From a checkpoint of a small spectrogram flow-matching model.
Training: adamw at rate 0.0039, 20200 steps, batches of 256.
Rows from block 4 of a small spectrogram flow-matching model, named by matrix and row number. Rows with one number belong to one channel. Each number is 500 + 25 x the weight over its row's rms, rounded and kept within 0 to 999. All counts start at 0. Numbers have three digits each.
After each channel's rows are labels from the 100 clips, of 14848 (inputs lightly noised), where the channel reaches its highest value: "strongest on" is what is common among them; "band" is the frequency band that holds the peak. Only what is clearly more common there than usual is listed. The data: simulated sounds of rotating machines with and without faults. In brackets: how many of the 100, against the usual share in percent.
# convs0: first 3x3 conv (model.enc.2.0.convs.0.weight, 96x96x3x3, each kernel summed), inputs 0-95
# convs1: second 3x3 conv (model.enc.2.0.convs.1.weight, 96x96x3x3, transposed, each kernel summed), outputs 0-95

convs0.51:512518528553461514483520503508504511482481485512525433508492476500460527495511501512511506531496513499452487478503530454494465499496451484498513517499520492506504550514529545447503515510477491480516525476501493531467521515423464534511494498506469492478475498497488492506500472495480531432
convs1.51:492507514464469495502460503496467488488498513472514434540500451483505492470463498505515529503519471463481526538476499516567497477526543465499531551457522492504515505474479486473522465483484493440500502491492471485519515491551528468501501489508533500493512498461512531486514498507510476533
strongest on: speed: fast (67 vs 33.4); thin (high-pass) (66 vs 12.2); gearbox (50 vs 12.3)
band: 0 to 250 Hz (100 vs 12.5)

convs0.58:505502501488512506505499511506496510527518498518489506514495482493491504501512487498511504465491478505485507476624505465515454522503488496500485498510515469482489507506488511484512494521498502478513520455503538482462477561517499536501512515502494518557495529528520505500479503597489451474
convs1.58:479489544513512498505507514439486501508444494476491486514488503488499508510498479451502498449485488474523504490501500517498487497519430484493515506458486496480502466494500491480471479533485504484520527509528494428456504494477520475481486409485456497508499546504474519471523515475505523506
strongest on: rattle (54 vs 13.6); turbine (48 vs 12.8)
band: 250 to 500 Hz (32 vs 12.5)

convs0.83:494473473487497482522477496461469519504463544516496509486510501530498486530514517545532494475486504513496519539463542499513470532537505480469511501521509442474528465513490535483499456516479440488503521538475512479477555500510535542516503488508510505477507500513538494512557536495516523471
convs1.83:538530473526535521508511505526528454504495471526510499503515511491490482496517467479474474454526494472532514509470482514495505488500533506535504517507461530468483502500471497538515498502500486533496490478479482541530544418483506495490483499505527450417512499517494511494485533462529492521
strongest on: piston engine (58 vs 12.8)
band: 0 to 250 Hz (58 vs 12.5); 250 to 500 Hz (34 vs 12.5)

convs0.57:503512505492497522484537531477479528488515506477470508505513505481488516516509506505508496484490528499502502495453490534498493510504524508505489498545480504454464506484532476495519458492505497509476508491509528509524487470482532467514504521519575511508435490432495495525482496395500548501
convs1.57:467508499507473478511501469548486505538531500501524444503476519543496511499490561514486496579489503504521509527436503506465490503513490485542481479460473491492487506487501491492479497506520496486464507526511509493520521478512468561543500508478506494497491504573490461502517491524504464516
strongest on: piston engine (100 vs 12.8); state: normal (85 vs 44.9)
band: 0 to 250 Hz (99 vs 12.5)

convs0.93:465491440528511461503447494507460509540544529511518505496490524510495490496528456511506500453481474493510544548507513523480512501508511496495495521459499498499521468478483504573505501508521500523500498492490514490491480495611530496498504495498509493511526483497533509522488511477534502522
convs1.93:484526520522506497489496502559517501511457469520520497481515506473456531516503496479464484475476522489499509444510500488457544481476476505514524506530462506477475481485549474529515541558487502518506515521456509507544535498462479492443493508493488500491471524527468512463532492503499464495
strongest on: reverberation (82 vs 35.7); text has "room" (82 vs 35.7); text has "reverberant" (82 vs 35.7); fan (50 vs 12.6)
band: 500 to 1000 Hz (63 vs 12.5)

convs0.4:486522483496469492500493523502504464547523504506488498525503422481468496487507528532511517481505510512483505490565458446471443496507580537485510533485490519499479477501512467502512492478545521498453493469496486513497488524500501492532485532479508501514538502486494511515512510536489453493
convs1.4:460492461523505513482519483491564524476495522486503498480496536466519495475501519496484515471481527491527480563489496472507514511481497527524503479476493523489508480460448515498524501546469501517516489532504483467492537491540500507501489452465431499501526529496460521496494513453513545469
strongest on: piston engine (93 vs 12.8)
band: 0 to 250 Hz (83 vs 12.5)

convs0.85:520480516541502515509509484514546511465556529523490507518505552511520485513522488507514479579541476543490486540495488520478519483527532532512511461510502486508488486474506468475457514468497518511526497478477459473535533528493509481511500552501500494505441519512506459516502469506508487509
convs1.85:509480473509530478462505503472447523526485462473465533477519487505497539516517539454523471506518470465526479525484506477477488502543490476497497523467498494507482448492487530530563504512500539516489485530477524518467484479501452516490512496522498483483552497478490444472501485519518490473
strongest on: reverberation (69 vs 35.7); text has "room" (69 vs 35.7); piston engine (52 vs 12.8)
band: 250 to 500 Hz (66 vs 12.5)

convs0.71:492490475482485521479501498494504500506470516482487526504490479502473508522524527508502482484527535521499497502456500390506527476487457494488480499490510453519484493480509532511468514493498469479495482502498464500462515506458510557520519474552446490523466510489484494488507494481468562476
convs1.71:518524513496502499536506513471497475507516484459511486498487468453535492459515479492476491484500511469477514496530471525551515525487504471499512485496497530511511467475504512512521449500496530492522511470489520515460473471527526426498529551515504514484505456515501515491430513476523534554
strongest on: piston engine (76 vs 12.8); muffled (low-pass) (29 vs 11.7)
band: 0 to 250 Hz (74 vs 12.5)

convs0.62:511506507494502506508486530536496513524488510506487476489493501543456504496530519481509491523516481477505482502452508472518448544513502468498476530532510499447504492519487505484502492456532507502507566413480467485516485500508501525475491544492462476432496489479499519545526492478525515503
convs1.62:529484469504455510491474496501501512513498485503510486498516515528515497519503507477489513558490516486494475544479468453475555478480516510471471510488515488537494525465508471527552481496498504490510474574467511499500531524491481489498465515492428493473483446550537475502514492516489493525
strongest on: conveyor (57 vs 12.7); thin (high-pass) (41 vs 12.2)
band: 2000 to 4000 Hz (55 vs 25); 0 to 250 Hz (34 vs 12.5)

convs0.68:508520521478496508441542447514530480512453490499478483504501471487502477506488535467536463506492519482537451447488520529529534513517528521471500520478470448507530500463497537491463509509465453480470510488495477509493475527508513529544504494514517511488517526538491520507463499496518513501
convs1.68:503523472491507463473535527470509487487506488470487499541510498469500505483519499513495543492470461520489498450485479474492444503531503530475502479471495480466504518468441451534519475485487510519541475510506487517509496472553490490464506521481499488512480507500488429476449468510489491540
strongest on: compressor (45 vs 12.3)
band: 250 to 500 Hz (45 vs 12.5); 500 to 1000 Hz (44 vs 12.5)

convs0.42:512485497467452501481464487505450514504479453533552496482478476492514530503473491443507476476477509459536487452519506490504440496526541465489492531500495494516493500497521465506509510443498512521462478488496538519504497481478498520469473480493469467486502516557466494501486498525465519500
convs1.42:467506411492455514492474530477488492516492493489466479518504467511489487497497531502520508451476488487520506484508518504488487475504548515499542429477529515489528479498509484480498479529497516468493508502520471512475476499585511498510500499524513502491466484525532516506512460512519517554
strongest on: compressor (50 vs 12.3); piston engine (48 vs 12.8)
band: 0 to 250 Hz (50 vs 12.5); 500 to 1000 Hz (47 vs 12.5)

convs0.80:490464476473508497515493508467497483525485495505477500484518521519481511538496506518475493491494457474527482518537525502488486519495538513478514508486447481508519493485442490515520453522543509503498512501484504512514507383494491561476484532526530510469490490472521483498499478450499494513
convs1.80:496505492560531538484516498465513500485468481515506503503491491475463513522476449479476514483542467495498492486540538513490531497534470527487526498479503531516481456493456480510515516480509486511482501487484535519529490416479481505505493475491507505440535505539498487530487502445488468500
strongest on: piston engine (72 vs 12.8)
band: 0 to 250 Hz (86 vs 12.5)

convs0.0:480460486470522541513466529507493521502486514501518521497519519488483477486513515505464503444496454500503502495471516499501472461495497523522499487533509467456499552524535522513477504446442518519486488463522499488483474466533486530461492487525546505479466511459492533481522500448517524511
convs1.0:551490477509468476485475491516488479493512482513462511501505505464502503476498537517527485531522558547518513478530417509470484487493514526500447492491518493515487542456544527502503507489509488484492526488499510509556476464542490467488465535521533515480504520516496482513517479473479527512
strongest on: piston engine (92 vs 12.8); speed: fast (71 vs 33.4)
band: 250 to 500 Hz (88 vs 12.5)

convs0.17:480502418483496529516493508519503490475477503504514526507540489495484498441473473558470531484489507519537475460459501510508489462441488526474516488489528488516497506477539483513516513539489514467483486540505481487486516454521509509497506455478515471495480474463493503518558511482505512491
convs1.17:512490530532512487476465536491496489497483495493470481488484474469520525511515505488503483496551428502489500481438518491498516463526517516525498506481529545493505500503474434518471492508493480517518497461507513499518480508539517473523489464464501418515498530476498499488476499538509456529
strongest on: muffled (low-pass) (45 vs 11.7); gearbox (45 vs 12.3)
band: 250 to 500 Hz (52 vs 12.5)

convs0.26:492481512459489487530496478471510473500467453502459476467497513517513505478505475429495502509510488463490470479530500459495473487445515471477478482503502492467523479502473506500523497523454468505476552476516474446508485480504471505497493521490484516491448559482492497471451506509503468510
convs1.26:484459508438487504482506513468480539510486499474508484457508484525519514493482488496464485526460548515504509462502520518516538472522473501454485533528500512474468558464485537496494533453533496496463455513509468481520512519480463514485511498494520503498525499564507489507521511507526465499
strongest on: speed: fast (75 vs 33.4); reverberation (69 vs 35.7); text has "room" (69 vs 35.7); fan (58 vs 12.6)
band: 0 to 250 Hz (98 vs 12.5)

convs0.43:454497486487514473511467527476495486509468463514470472454487445519498487482489492507493480493449497490487526500551497502450550485465483468477503476467525486498467464513487504509488477511542453496483507462478472451467518471508474516507506517473487509507564508503487514460522521525492499489
convs1.43:497491454505458536510564506513479517472550513534521504461494518477504515479538487521490494493446483488532535461503483516498480502499515542486561530500500493486485542466528492500492470514506481487522450472476483462506502492523512504443465496486480498502508524471511527500529492474452496485
strongest on: compressor (71 vs 12.3); thin (high-pass) (31 vs 12.2)
band: 250 to 500 Hz (77 vs 12.5)

convs0.28:486480492479510488457525514494482532481507468495456480468459514469486504531504492453509460515483502477530484494505500497453515525491552468462509479490463466518495465478489484546474436449464503515469521480517505487529522484529522477505504452511492496504509487485490463493513443478494512518
convs1.28:509496480521464500481493531521505525553438536505504511483512487491490498497499555556503489481502524557541486470498504507465493456470482491504494487512497489514492541476498492496519535488534493497526468493502501531517564462517497512538490493501528469476493523546517472461523467481543478500
strongest on: clipping (42 vs 7.8); text has "clipped" (41 vs 7.8); pump (38 vs 12.3)
band: 250 to 500 Hz (42 vs 12.5)

convs0.54:534475507496473518489506492532487515465472509499522491487524484503519506535471498461475495464509545503511526517466533559518521499492505497523507488541506560485526500484529500488472535447478488500494467541508506517537503524493531501481493450507526483528487414508517484508514512452499526505
convs1.54:496525501490513476504503472513508512520491497480508500487515523504483517450516500538500486557497459510529505517415479493484473455474509516513493504466496472513486526428456520514514441499489498509528486486511513506536529473531511500506515527499545485421495488529506512500489486509532485510
strongest on: speed: fast (61 vs 33.4); turbine (41 vs 12.8); electric motor (32 vs 12.1)
band: 250 to 500 Hz (45 vs 12.5)

convs0.7:481426483484495495451478467494471519488471484502507485460481471468483511484474508490487489485512495471487423462472486495476484503480493444499499463510520504466515497506519496530492490481498475524484478500485476494504479491506484484466484491473477465443465449482495458477490436504497496510
convs1.7:494502552480466461522509521454505530471468494487466453536480522524516516511479483524482507474478481528515511506527500515509475498475506536524498529493511505500469497546475502502471521541451532493537544515451499457498509470549507501501518542493529501508487517532509473497496520467550530489
strongest on: conveyor (99 vs 12.7); speed: slow (66 vs 33.7)
band: 2000 to 4000 Hz (71 vs 25)

convs0.12:501467452494490522503417531469480504507467520493520507524504501521485486479499513527419526507452489505504523516415534505489493489494504492478487507447481547493499502477478531508516515448496500488496464501520500487486510494495492543478506494520508456522492522491506498450506503496502518492
convs1.12:538498486502524504508524525525511472530529494524503502477499485451485494513519448482514490454541483489453486481413541507501519466498508497499476475493571510496505476485476503525490491537495490507499527496518520499482499497518515496526468488526514434530488468520499483476503501525510448533
strongest on: rattle (52 vs 13.6); piston engine (42 vs 12.8)
band: 500 to 1000 Hz (30 vs 12.5)

convs0.64:517525509504499500504509494512520482502493506456501477518475506478497520536501530498523520408490515475492499493457493529523483523504448503513532519490507506503505511518503470527527529510491507504495459525527499489474458523528525448486536420508540516493536460456498494497487512459497508465
convs1.64:512509471512514497500465488486503518516496481512496553499501512484506518471508517505454492456498486512531484510525565453509461545489489494505472496530495467484514456526494464501523529514485518470500467522495491476502507423494506514488546515486559503459516536477484514557491496468523513486
strongest on: slowing down (65 vs 33.6); piston engine (52 vs 12.8)
band: 0 to 250 Hz (71 vs 12.5)

convs0.86:522539485513544474473498487493525504520426495469469506531493484495494471487501501488460543428500490449514466503549494480516518507508497506468539458523513504518512466493502503482524487492504495488489528516475466486452535494542491478531513498512496509516503506528518446526506471519524534485
convs1.86:489495517473480488506479526514501493516497499475535454531477507457507499474519514474529496517477505500511478477516521452487468471485520504485461472480497485448509549494539492498481533527520531478544460536477516475550512508459511483464488529507500485480521491402493489491495498499507494486
strongest on: speed: fast (96 vs 33.4); turbine (89 vs 12.8); thin (high-pass) (33 vs 12.2)
band: 0 to 250 Hz (100 vs 12.5)

convs0.63:502501528493452490484471513535526512512529490486507501503489475490510507551485531519513505521446526471495535492487469552509498492489451455512522494516514492492490497526548527503535510503496494477453529469511495476498487529512507422511518501478518516503505484418478497489518524452497477486
convs1.63:526493473524524532522468482515521506535500488522493538491497475498511488514487454473507502518498473518487464518494531465494495512517476504499498495551494444475518493492424475470547507491473525484504494514511522444506458490525496528546477503492521471431522537475486513494487476478522504465
strongest on: slowing down (82 vs 33.6); compressor (58 vs 12.3)
band: 500 to 1000 Hz (48 vs 12.5); 0 to 250 Hz (31 vs 12.5)

convs0.61:491509494494473527527482506514506542522493507499509490458502481479495480514515519493494480476491484499487536489492504482501483504509463461521498486505530487503439492493501594482526504487513490512496492523503463491495479496524508552485440480446494591488489504472506525459510526482513458511
convs1.61:505472537533521499473488483480483480531499490491515505520487493524522485472529459499495540506487510462512489485501540482500477491502501542523530515474516473509504496479494485507485491485492516480501502480493520498517536500529463525500363501540554512504503507519497473452469481510489486505
strongest on: slowing down (70 vs 33.6); turbine (36 vs 12.8)
band: 250 to 500 Hz (63 vs 12.5)